From a checkpoint of a small contrastive audio-text model.
Model: 12.8M parameters, waveform 16khz input, encoder arch conformer, encoder norm rmsnorm, encoder activation swiglu, encoder moe expert_choice, encoder num experts 8, encoder layers 6, encoder width 128, text encoder width 256, text encoder norm rmsnorm, text encoder moe expert_choice, text encoder num experts 64.
Rows from block 2 of the audio encoder of a small contrastive audio-text model, named by matrix and row number. Rows with one number belong to one neuron. Each number is 50 + 12 x the weight over its row's rms, rounded and kept within 0 to 99. All counts start at 0.
After each neuron's rows are labels from the 100 clips, of 14848, where the neuron reaches its largest size: "loudest" is the band of the loudest frequency at the time of the peak. Only what is clearly more common there than usual is listed. The data: strings of digits, spoken by a formant synthesiser in many voices.
# gate: first MLP gate (encoder.blocks.2.ff1.gate.weight, 336x128), inputs 0-63
# fc1: first MLP up (encoder.blocks.2.ff1.fc1.weight, 336x128), inputs 0-63
# fc2: first MLP down (encoder.blocks.2.ff1.fc2.weight, 128x336, transposed), outputs 0-63

gate.32:58 33 58 44 39 64 61 50 65 58 54 50 52 49 41 57 47 66 54 48 47 26 56 47 49 45 72 64 41 63 51 47 55 58 45 53 53 55 71 36 50 28 31 43 54 52 39 34 20 22 54 53 57 56 26 54 34 55 36 55 55 54 41 35
fc1.32:37 28 65 54 40 48 47 65 79 64 49 46 64 59 43 46 41 61 77 58 53 51 66 46 38 55 71 56 31 68 39 42 51 55 46 57 57 59 70 42 45 34 52 43 58 53 42 27 39 40 41 25 49 64 42 44 49 73 65 47 39 40 43 39
fc2.32:41 66 46 35 49 40 67 56 48 96 35 53 44 54 46 35 60 40 55 43 27 47 47 63 62 22 91 59 36 57 32 29 60 52 54 55 53 63 55 57 36 52 44 37 42 43 63 44 54 23 54 60 59 65 43 52 43 54 39 40 43 60 46 51
loudest: 4000 to 8000 Hz

gate.326:44 57 55 57 51 65 38 62 57 45 60 42 54 34 35 55 53 41 75 52 34 57 53 46 39 40 40 37 39 54 46 44 54 71 63 61 55 70 47 36 60 47 36 58 50 46 45 73 36 46 51 61 74 67 23 36 32 69 75 61 65 38 38 47
fc1.326:70 61 63 45 32 50 36 55 50 74 50 37 67 47 63 46 52 40 60 62 41 66 33 49 50 51 67 45 58 54 66 42 48 55 46 45 56 44 38 53 55 70 37 63 61 47 50 55 51 13 36 56 54 60 50 69 40 75 49 50 65 60 39 46
fc2.326:65 69 57 45 53 59 66 60 23 66 46 63 53 46 49 32 42 63 45 40 62 29 48 55 79 54 56 54 48 72 36 51 39 35 45 38 53 52 63 50 32 42 35 37 42 63 54 35 32 47 55 42 55 68 40 49 48 41 61 40 51 31 39 47
loudest: 4000 to 8000 Hz

gate.272:50 26 45 45 46 33 36 53 32 49 64 65 44 60 42 28 71 45 47 35 59 62 47 37 37 58 39 49 44 58 37 77 57 59 61 35 53 41 50 49 48 31 51 67 55 42 54 85 75 56 38 46 47 38 41 60 61 57 60 43 55 64 61 39
fc1.272:48 54 45 68 58 63 65 49 50 39 58 40 35 54 58 31 62 50 46 65 51 33 23 47 55 69 50 51 40 51 42 73 44 46 54 50 52 47 40 53 42 23 34 57 57 43 53 27 72 52 59 77 52 55 35 56 33 42 41 62 49 37 56 35
fc2.272:60 71 52 58 53 70 47 54 70 66 72 46 46 64 41 55 42 61 51 43 61 54 62 30 40 59 42 61 56 55 47 51 65 62 31 37 55 67 54 48 49 36 36 66 56 38 35 57 67 49 57 30 36 38 44 52 63 56 64 46 48 44 50 31
loudest: 4000 to 8000 Hz

gate.225:52 38 55 42 54 43 33 65 51 25 55 72 47 28 71 52 66 70 30 50 45 55 45 57 51 54 58 44 45 69 47 36 18 57 49 27 57 47 42 53 57 31 47 59 70 32 40 38 49 49 59 56 39 47 46 58 50 56 49 51 46 66 48 53
fc1.225:50 52 39 54 43 76 62 43 68 54 58 46 59 54 55 57 41 46 50 38 57 62 16 70 34 38 28 62 48 48 61 45 65 30 53 71 37 45 65 35 56 71 55 56 47 66 64 58 55 65 37 40 37 50 55 77 47 26 45 47 34 57 42 69
fc2.225:33 46 56 45 38 62 46 66 54 55 64 42 65 28 44 47 30 45 58 26 44 56 45 56 66 52 63 50 41 36 37 59 55 50 47 60 39 28 68 71 61 54 46 55 69 46 42 41 45 45 43 49 69 47 70 45 35 74 61 51 42 41 46 41
loudest: 2000 to 4000 Hz

gate.6:56 58 54 45 40 66 47 74 34 46 54 61 34 62 35 64 56 48 47 35 63 51 67 33 42 51 51 38 80 35 48 50 59 46 43 41 42 56 55 48 52 51 63 44 44 59 47 79 40 39 41 46 53 66 69 40 34 61 62 36 45 41 41 54
fc1.6:15 37 46 45 60 57 58 52 51 40 52 66 71 52 35 64 61 46 65 38 45 47 49 48 63 45 49 56 49 52 43 71 60 59 67 35 50 49 49 55 60 34 40 37 47 46 42 65 47 54 56 60 48 53 61 51 50 51 57 45 52 83 58 41
fc2.6:57 48 38 59 76 43 55 33 39 38 57 33 46 60 40 64 61 28 34 40 50 61 39 53 46 57 31 35 54 53 37 58 62 47 53 44 58 55 44 47 63 45 43 51 48 52 64 63 35 42 53 71 52 56 61 39 35 60 45 44 73 37 60 37
loudest: 500 to 1000 Hz

gate.93:60 51 49 69 18 63 52 57 51 35 72 39 45 73 62 43 66 49 31 61 46 59 57 65 37 51 69 38 44 51 39 49 62 55 41 47 46 53 66 39 44 40 40 57 53 57 57 37 51 48 41 59 57 61 47 44 55 52 62 53 60 62 42 40
fc1.93:58 59 30 44 34 49 41 65 24 38 41 40 48 50 47 45 55 68 59 41 51 34 40 51 49 31 26 68 58 48 47 53 47 49 48 33 71 44 56 56 61 39 60 45 51 51 51 44 47 54 74 55 45 71 67 64 51 34 50 77 58 53 40 61
fc2.93:60 51 68 48 51 57 57 56 62 79 62 40 53 42 44 43 55 55 58 43 48 58 66 24 76 57 41 49 46 64 47 35 39 58 58 57 52 56 46 49 47 46 54 60 43 52 42 60 60 65 53 28 42 39 47 16 40 55 50 57 66 16 48 65
loudest: 500 to 1000 Hz

gate.237:54 69 52 36 61 54 68 39 58 58 45 47 50 41 74 41 39 49 65 43 57 48 30 59 36 41 66 35 61 37 50 54 54 51 69 55 34 57 37 42 28 39 80 51 48 56 50 55 48 46 73 43 48 46 46 39 35 35 43 30 54 37 57 52
fc1.237:47 39 52 20 52 49 54 27 50 77 60 35 52 40 44 48 57 58 42 35 63 48 58 62 52 47 58 37 46 51 59 64 68 49 72 75 35 52 58 55 61 72 42 45 27 82 69 67 51 48 64 36 62 49 45 33 55 34 36 70 56 58 45 40
fc2.237:78 61 47 58 67 68 43 51 42 56 60 53 35 52 67 40 54 49 55 50 59 58 72 55 50 28 31 60 22 56 29 35 65 43 42 38 48 44 57 46 36 48 25 67 53 48 63 45 71 47 41 43 34 42 50 37 65 58 63 53 35 66 53 51
loudest: 1000 to 2000 Hz

gate.88:32 36 55 65 56 43 36 55 42 33 48 47 54 63 42 67 55 48 58 53 70 57 41 40 49 49 53 62 48 79 35 52 56 57 65 46 53 40 34 52 28 70 75 60 38 33 50 62 58 42 48 27 59 63 47 55 64 52 45 51 56 47 44 53
fc1.88:55 62 62 42 65 59 45 64 37 36 32 56 61 65 54 74 48 37 68 67 58 61 55 41 46 34 54 81 39 28 42 58 69 51 49 54 56 54 58 55 44 48 44 74 37 27 44 46 72 59 52 58 48 43 55 41 43 49 67 37 47 66 35 45
fc2.88:52 42 39 59 49 43 48 48 43 72 72 54 34 34 60 59 61 43 29 50 53 46 51 47 50 82 65 53 56 54 51 53 51 36 48 46 52 49 65 44 52 45 51 67 66 32 55 75 67 42 68 34 58 34 39 37 54 64 50 71 70 48 58 58
loudest: 4000 to 8000 Hz

gate.268:19 23 35 49 58 39 39 49 71 48 40 56 68 49 43 61 53 48 55 45 63 37 70 33 47 59 46 85 39 51 62 32 62 35 60 42 60 39 46 56 60 50 39 41 50 36 55 54 73 42 72 45 55 64 63 58 44 40 49 49 51 33 44 42
fc1.268:40 54 38 54 30 72 41 39 37 62 40 53 50 63 68 53 41 37 35 40 44 50 39 48 47 47 50 63 42 47 62 49 54 52 53 56 40 60 32 43 47 63 53 24 42 62 72 43 55 61 73 67 63 36 36 41 46 21 78 74 46 70 55 57
fc2.268:20 45 52 46 54 50 46 47 55 72 24 82 50 25 52 47 39 54 43 23 40 47 57 28 69 50 49 44 41 63 51 73 46 43 36 27 67 63 53 47 62 46 47 39 61 29 32 52 47 57 39 52 59 63 45 70 34 33 44 72 54 46 35 55
loudest: 500 to 1000 Hz

gate.79:51 44 56 60 41 46 42 52 50 33 42 57 42 47 60 36 65 77 57 53 50 78 32 34 54 45 38 49 53 27 34 36 60 60 48 32 45 64 45 53 73 69 57 66 46 32 53 38 34 55 44 42 17 49 44 65 58 54 45 55 70 59 69 65
fc1.79:59 40 56 52 50 51 38 49 77 60 52 32 45 49 40 40 36 55 40 44 44 38 83 56 61 41 55 47 59 61 71 57 59 59 46 63 35 51 77 31 64 60 45 39 50 67 65 44 70 39 48 43 40 43 56 33 29 78 56 49 50 32 51 57
fc2.79:56 58 54 34 49 46 71 31 37 32 54 55 53 36 61 32 67 33 46 27 52 34 45 67 66 60 27 30 35 54 61 27 21 71 58 51 63 21 77 59 38 48 43 47 34 46 52 51 39 63 52 64 38 57 43 27 58 43 33 48 48 56 50 30
loudest: 4000 to 8000 Hz

gate.226:64 37 65 37 47 48 30 48 60 42 44 53 44 52 27 30 76 43 57 54 37 74 57 59 35 37 45 54 49 50 71 63 53 46 48 56 66 56 72 57 33 43 47 76 38 51 28 62 56 49 58 70 40 44 54 36 58 37 44 51 59 60 62 54
fc1.226:63 52 67 60 44 46 54 69 51 59 50 39 66 25 52 43 72 36 55 48 51 59 65 47 51 36 39 47 42 56 53 71 55 46 49 38 63 44 49 30 51 46 61 57 58 41 79 74 57 64 63 43 74 52 36 56 45 23 50 23 50 55 48 73
fc2.226:36 74 32 45 49 33 61 54 63 66 22 46 53 35 59 50 52 39 47 57 49 40 47 44 60 61 63 47 51 44 52 47 44 48 45 59 64 50 39 58 39 59 65 54 64 54 48 45 56 70 42 51 58 54 55 55 51 42 55 61 44 69 56 60
loudest: 250 to 500 Hz

gate.107:44 41 54 51 73 43 55 41 44 57 70 47 64 37 62 38 48 75 48 45 75 59 56 59 48 57 36 54 44 51 70 57 61 40 59 30 50 48 28 49 53 32 46 57 48 47 51 66 61 51 64 30 46 48 49 59 57 40 42 31 32 43 60 59
fc1.107:56 57 41 53 54 55 57 66 74 48 39 57 31 70 54 47 48 49 54 63 35 46 52 64 57 46 45 57 50 74 50 70 30 50 64 61 41 52 36 53 53 57 51 28 40 53 43 49 31 66 47 50 34 34 52 59 49 42 60 48 51 37 59 55
fc2.107:56 55 68 55 40 62 52 16 58 51 41 36 39 43 48 66 41 44 68 37 55 15 50 61 62 53 33 51 52 50 56 52 60 69 58 62 36 46 60 61 47 24 29 60 37 23 51 49 52 49 38 49 51 35 32 55 57 43 57 61 63 27 46 49
loudest: 4000 to 8000 Hz

gate.172:71 59 47 60 42 47 51 41 43 48 39 55 55 43 31 72 34 41 44 49 33 37 61 54 46 68 36 48 43 52 60 64 55 61 66 61 63 55 54 48 65 46 57 32 62 26 44 58 49 72 29 62 47 41 42 40 59 65 58 52 51 25 52 44
fc1.172:46 51 56 63 49 47 46 54 23 78 64 64 56 39 59 43 50 43 35 55 32 48 36 70 62 64 37 36 82 44 69 52 62 54 53 40 48 32 51 61 59 57 56 59 36 54 53 55 50 66 42 64 43 35 53 63 62 61 31 55 66 54 43 45
fc2.172:64 59 56 66 57 38 54 29 36 67 50 38 46 41 51 39 29 41 38 44 50 47 46 32 66 53 50 45 66 62 49 70 41 56 49 38 52 46 47 57 34 38 72 38 56 52 37 70 31 66 55 42 40 44 41 52 37 46 50 64 64 30 58 33
loudest: 250 to 500 Hz

gate.284:40 45 49 58 64 59 49 59 40 74 48 54 38 39 66 41 45 34 64 59 62 45 62 44 49 53 65 46 45 43 49 64 34 60 54 42 48 37 44 57 49 61 21 59 61 39 42 30 55 54 65 55 54 19 40 24 50 70 45 44 26 49 51 52
fc1.284:49 61 62 44 44 49 62 26 51 45 43 34 59 61 45 55 26 54 54 49 45 47 68 52 35 54 62 49 55 46 52 49 78 51 42 63 66 45 46 45 44 65 47 32 50 60 63 17 38 47 52 65 51 48 35 51 49 48 52 59 49 30 53 49
fc2.284:40 29 57 57 29 32 78 66 60 41 41 52 68 33 47 61 27 52 41 31 61 36 42 52 47 52 44 64 57 39 39 45 37 42 75 46 39 42 36 56 64 56 53 51 54 50 46 49 45 62 24 61 55 41 69 54 51 58 28 48 43 36 46 55
loudest: 2000 to 4000 Hz

gate.145:42 31 52 41 79 51 58 54 32 51 56 18 78 45 28 49 54 32 57 38 57 34 72 50 40 58 41 52 45 57 43 54 67 52 61 47 50 36 44 44 55 35 56 61 40 39 69 63 47 49 48 53 47 45 77 61 37 45 56 42 58 53 60 75
fc1.145:46 46 24 54 29 33 52 70 77 54 46 40 58 52 55 44 43 41 58 40 44 55 46 57 48 49 27 64 41 50 68 36 50 36 52 59 48 56 48 56 56 55 51 49 50 60 54 59 61 72 58 61 60 61 29 36 55 49 56 47 27 25 47 46
fc2.145:34 67 47 79 49 29 38 66 71 63 42 65 72 59 60 66 59 53 34 66 49 52 57 65 27 45 36 52 56 52 67 47 40 58 50 31 60 53 36 53 46 40 42 69 62 42 47 76 52 56 47 57 71 51 53 50 57 48 36 56 57 57 53 56
loudest: 500 to 1000 Hz

gate.29:53 38 41 60 50 44 51 26 47 36 67 47 55 64 34 69 54 60 63 55 64 61 65 35 65 65 37 53 58 35 38 42 26 72 52 39 38 49 38 19 50 46 73 41 30 53 48 37 71 67 51 31 43 49 48 57 50 40 51 62 49 28 82 46
fc1.29:55 34 31 35 50 60 51 48 52 54 52 60 59 69 45 63 44 60 58 67 58 34 44 51 47 43 58 64 41 59 40 67 77 44 32 54 44 42 63 50 73 43 34 76 30 42 57 60 51 57 46 48 41 55 61 48 46 58 59 78 48 70 38 60
fc2.29:61 41 33 53 59 64 51 39 32 53 42 70 46 60 51 57 45 66 58 65 66 54 56 50 47 45 53 45 45 62 69 30 64 44 41 54 51 68 55 56 52 59 55 55 47 58 43 51 74 44 61 56 62 31 55 43 59 57 44 69 57 38 53 69
loudest: 4000 to 8000 Hz

gate.245:31 50 59 48 50 56 48 61 20 43 58 57 54 44 41 62 58 45 53 59 74 37 64 38 77 73 57 52 66 38 49 53 51 60 60 35 52 37 60 50 55 40 65 59 53 62 24 70 48 54 53 43 62 62 74 71 33 56 44 43 78 65 52 54
fc1.245:22 54 49 53 58 61 41 63 51 58 56 58 59 40 39 62 34 60 58 46 43 27 67 40 72 50 58 42 47 38 57 62 48 48 44 51 58 66 57 42 51 65 55 47 50 49 33 45 60 61 63 41 51 63 44 39 68 41 67 43 57 35 59 62
fc2.245:41 20 49 69 35 57 58 48 41 25 55 59 51 63 51 23 68 49 41 45 58 75 23 50 70 69 53 53 54 41 39 45 61 42 53 65 38 50 49 57 38 62 77 47 68 73 56 60 42 57 36 49 43 41 62 60 40 41 50 62 60 57 59 53
loudest: 4000 to 8000 Hz

gate.190:34 54 34 64 57 62 33 60 49 48 69 24 58 49 48 49 41 45 80 68 67 48 40 53 47 59 57 56 44 69 55 53 31 49 47 28 47 44 82 64 67 26 53 62 45 46 50 43 30 25 43 57 58 74 50 27 40 57 50 56 57 71 45 67
fc1.190:46 53 51 46 68 60 34 40 47 61 37 54 56 24 55 40 42 69 45 30 77 52 39 40 66 49 71 54 50 63 64 43 51 53 63 47 58 53 43 71 43 40 59 34 49 48 27 55 63 31 66 38 59 48 35 39 48 78 59 60 35 56 49 34
fc2.190:52 61 50 32 70 49 44 54 53 68 55 69 60 31 29 38 43 54 43 44 59 56 47 37 59 46 67 71 41 59 34 51 32 57 47 42 49 51 72 51 29 57 39 52 49 30 54 48 59 46 71 61 44 52 61 38 45 63 62 28 49 57 49 55
loudest: 4000 to 8000 Hz

gate.167:57 35 52 37 55 62 44 51 47 41 52 71 50 67 68 34 59 62 67 61 57 51 50 32 46 45 57 52 45 50 51 74 48 65 26 37 57 53 56 44 42 40 70 75 45 42 59 71 62 54 32 39 44 55 36 58 37 47 61 59 54 38 50 55
fc1.167:52 30 48 60 45 39 63 51 38 44 47 50 54 74 24 48 50 31 52 51 67 38 30 29 50 51 39 68 61 61 24 61 52 44 62 51 56 53 62 52 47 27 55 71 39 26 71 41 62 30 52 61 57 47 41 76 54 23 57 58 54 63 67 48
fc2.167:33 27 39 59 74 50 65 55 41 68 47 40 48 40 51 55 39 53 59 40 39 39 68 35 56 70 52 53 24 65 66 43 61 64 50 60 51 64 61 44 40 41 40 71 57 58 49 41 55 40 41 52 35 35 57 48 59 54 57 55 58 32 65 62
loudest: 4000 to 8000 Hz

gate.81:60 38 59 57 49 62 71 62 63 40 43 61 73 57 47 67 53 54 52 51 38 59 40 80 51 65 80 59 35 32 47 42 48 36 47 40 54 54 43 35 46 49 41 50 67 50 57 60 37 67 62 26 38 58 53 61 49 27 58 75 58 45 45 50
fc1.81:66 63 52 34 65 39 57 31 39 61 69 31 47 53 45 49 60 51 44 73 50 61 61 55 58 33 56 45 55 64 49 60 61 42 59 58 34 45 34 42 59 71 66 52 47 44 55 54 45 73 46 59 70 48 41 30 46 45 47 50 54 34 72 52
fc2.81:33 52 48 49 51 52 60 57 33 29 35 84 51 34 83 63 39 58 53 54 52 47 45 58 40 54 46 38 39 59 48 46 35 63 60 61 48 42 36 44 61 37 56 65 61 63 51 46 45 60 35 54 38 58 52 55 32 46 40 78 52 44 55 55
loudest: 500 to 1000 Hz

gate.98:30 56 42 55 52 42 43 50 57 50 41 56 35 45 65 76 35 54 48 53 52 46 56 16 67 28 53 20 61 38 53 40 48 46 64 47 35 44 58 74 63 39 45 31 25 33 52 30 49 46 57 67 67 31 48 52 49 64 44 55 53 64 55 31
fc1.98:43 84 47 77 57 58 44 53 41 39 66 59 49 46 44 57 53 29 40 46 57 60 44 61 57 62 49 67 49 65 49 69 68 61 50 54 40 26 59 40 70 28 56 45 44 41 57 40 47 45 36 57 70 57 30 48 45 36 25 59 32 37 55 38
fc2.98:45 58 32 55 47 29 41 42 37 61 46 62 62 40 51 36 70 45 43 61 37 40 48 47 55 11 43 37 37 45 33 51 38 59 38 59 62 47 62 62 46 62 36 31 41 51 50 65 34 50 67 54 65 49 58 29 39 48 44 26 44 39 58 39
loudest: 2000 to 4000 Hz